Weights of a small masked image model: num experts 8, 10400 steps.
Rows from expert 5 of block 5, named by matrix and row number. Rows with one number belong to one neuron. Each number is 200 + 40 x the weight over its row's rms, rounded and kept within 0 to 999. All counts start at 0. After the name is the row's rms in percent of the matrix's.
# up: expert up (model.blocks.5.mlp.up, 8x256x256), inputs 172-255
# down: expert down (model.blocks.5.mlp.down, 8x256x256, transposed), outputs 172-255
up.149,111,180,180,253,172,268,230,198,159,157,197,146,121,180,231,259,222,212,192,185,162,178,227,257,143,242,163,125,272,189,231,214,134,193,253,163,244,270,241,213,189,202,233,174,223,194,178,193,175,228,200,190,134,112,188,202,203,247,252,240,263,179,196,204,133,197,180,168,188,237,230,303,140,254,157,127,239,259,188,181,294,172,179,267,194
down.149,104,262,227,201,177,169,268,210,226,174,179,244,164,160,197,216,290,161,180,217,176,219,85,236,269,198,152,217,155,188,305,192,185,224,207,162,218,184,159,253,171,154,235,198,232,188,209,192,198,115,231,164,192,187,204,135,239,244,163,189,201,183,186,142,227,191,223,161,270,237,176,179,179,153,182,256,158,220,209,244,185,171,197,183,145
up.150,108,155,179,241,234,166,216,212,272,186,273,156,174,167,144,272,133,154,192,232,219,187,178,193,192,250,165,208,201,123,249,194,214,214,181,244,204,223,193,163,186,97,222,264,271,186,206,249,203,240,187,292,204,229,181,162,144,132,210,251,189,227,167,162,226,169,215,171,161,200,273,261,205,188,241,211,216,220,176,226,159,265,214,237,221
down.150,109,189,277,209,124,269,181,173,160,252,197,209,244,182,218,195,134,190,237,165,262,221,238,168,139,227,216,172,174,215,174,171,172,216,193,206,250,181,325,222,235,276,205,151,277,178,242,143,58,201,205,152,236,195,167,236,190,174,195,196,201,164,146,187,152,210,237,214,220,222,132,140,139,174,219,259,173,200,222,165,199,197,186,197,179
up.151,101,162,144,199,183,204,182,142,258,211,248,244,169,236,253,169,287,228,148,179,200,215,185,240,130,205,220,212,249,184,218,184,258,118,146,134,172,191,235,254,148,211,182,205,155,203,98,246,182,221,164,147,184,349,220,178,197,151,208,162,233,202,71,208,241,168,208,235,231,184,189,160,242,239,202,256,244,169,153,253,167,168,262,242,272
down.151,100,227,158,224,134,162,152,230,198,249,207,211,220,272,125,158,184,227,132,206,158,231,192,160,170,214,192,164,240,140,175,199,148,194,200,231,163,251,171,201,176,208,194,209,222,233,191,223,190,227,251,239,206,260,153,194,214,182,219,201,235,169,252,188,210,287,170,138,255,240,168,191,288,148,200,172,229,185,199,183,155,238,185,205,183
up.152,098,147,197,183,195,260,210,234,156,230,212,183,200,320,222,224,135,256,232,196,100,174,134,276,176,236,215,246,192,248,202,179,241,111,193,180,207,182,283,152,227,254,205,222,187,203,222,223,227,189,161,197,232,153,152,199,255,186,213,130,158,164,224,243,229,194,167,136,188,238,241,202,289,257,258,240,175,240,168,222,188,220,191,240,196
down.152,096,213,234,207,299,160,213,170,235,138,164,225,104,171,245,177,206,204,242,223,308,149,225,204,205,200,185,182,184,214,226,198,152,265,189,204,136,217,152,183,243,179,199,189,178,261,266,222,225,189,187,236,143,215,187,229,235,127,185,172,239,119,217,177,174,142,208,217,220,171,228,263,140,211,181,204,172,176,173,172,175,203,235,153,206
up.153,099,205,167,226,226,256,226,266,171,144,270,252,154,230,201,246,176,195,183,145,152,237,229,242,241,144,209,188,134,179,205,223,190,189,168,173,161,188,248,208,246,230,215,184,208,304,265,257,164,232,213,188,229,270,227,207,202,187,188,125,254,230,176,225,222,225,170,188,226,242,204,216,199,243,154,188,240,151,231,188,187,222,257,184,188
down.153,097,218,183,240,149,187,173,186,162,228,190,222,122,224,197,174,207,284,248,195,286,192,186,189,162,231,275,175,201,235,213,167,232,194,175,223,172,228,252,217,205,210,212,195,259,227,238,192,168,155,232,197,236,201,230,171,183,120,182,214,218,226,145,146,159,165,236,151,223,204,268,211,233,178,190,283,142,210,224,155,248,230,244,238,182
up.154,100,156,203,167,172,223,260,158,220,181,213,156,263,214,206,165,165,201,253,160,207,208,168,241,228,196,249,176,244,133,224,249,188,188,253,246,165,271,211,213,236,218,177,222,277,148,237,293,216,195,174,188,228,202,301,192,214,138,216,211,170,210,201,191,249,138,191,147,186,186,196,204,206,229,124,186,152,200,208,161,151,163,285,143,233
down.154,100,230,192,224,175,176,213,296,201,187,194,182,248,150,233,210,217,188,245,230,284,161,208,117,240,183,229,235,140,185,184,154,126,260,192,162,212,178,184,250,241,226,169,319,250,210,193,186,143,176,178,167,303,223,167,234,215,174,226,166,184,79,181,146,181,172,225,188,228,226,234,160,170,141,165,157,192,238,220,221,262,255,265,170,252
up.155,083,188,183,173,235,215,248,160,149,204,247,265,202,210,200,205,167,151,219,181,156,225,204,178,285,224,219,148,178,147,140,252,242,246,182,194,142,202,181,246,183,152,117,213,138,223,146,189,234,249,211,161,201,184,172,226,206,143,247,250,216,149,218,237,220,157,226,268,198,226,154,269,157,200,156,197,93,228,179,231,215,156,194,181,240
down.155,086,215,200,150,235,209,249,169,131,229,194,182,157,190,176,221,251,213,239,151,243,220,248,209,161,210,152,287,130,199,213,190,218,248,195,219,162,227,216,158,164,226,189,245,172,195,159,253,205,201,169,196,128,219,206,181,252,219,179,214,236,252,122,232,135,211,157,186,275,275,223,189,165,93,209,245,255,194,196,177,206,187,246,213,167
up.156,070,227,182,178,232,223,228,228,177,208,106,206,167,231,170,175,190,132,222,263,316,197,229,192,293,185,188,172,157,248,176,173,220,109,266,269,204,206,187,92,193,199,197,199,193,131,237,176,118,210,150,208,160,170,176,151,201,222,207,176,223,160,182,200,190,170,151,208,195,204,223,234,174,170,123,186,240,190,144,247,209,239,209,189,223
down.156,077,157,216,187,212,170,220,237,202,183,233,139,172,261,337,175,230,137,212,199,195,122,134,208,174,166,164,180,264,148,153,221,225,181,145,196,212,144,232,157,162,207,197,105,238,152,209,217,139,209,132,213,196,231,181,249,187,223,235,157,168,265,183,189,208,195,252,268,266,177,262,214,111,196,227,167,249,262,204,214,181,190,207,192,233
up.157,104,158,223,179,166,149,202,156,197,168,155,173,208,219,214,159,234,208,262,237,242,166,252,177,171,233,162,162,184,197,146,221,187,252,162,257,229,152,226,199,170,229,144,163,141,240,176,180,225,179,187,181,196,195,181,263,223,163,153,154,145,252,300,270,182,196,138,228,134,152,173,226,201,116,181,199,212,189,172,181,116,204,203,151,233
down.157,104,176,215,269,271,145,227,241,173,280,210,226,199,215,184,256,226,220,147,200,192,200,178,208,183,233,209,237,153,192,152,168,178,196,231,208,132,263,250,177,163,199,179,245,179,234,197,158,178,228,248,169,246,231,204,232,208,248,252,268,273,135,124,151,194,183,184,196,219,196,209,110,187,154,115,210,237,197,205,168,215,168,272,252,223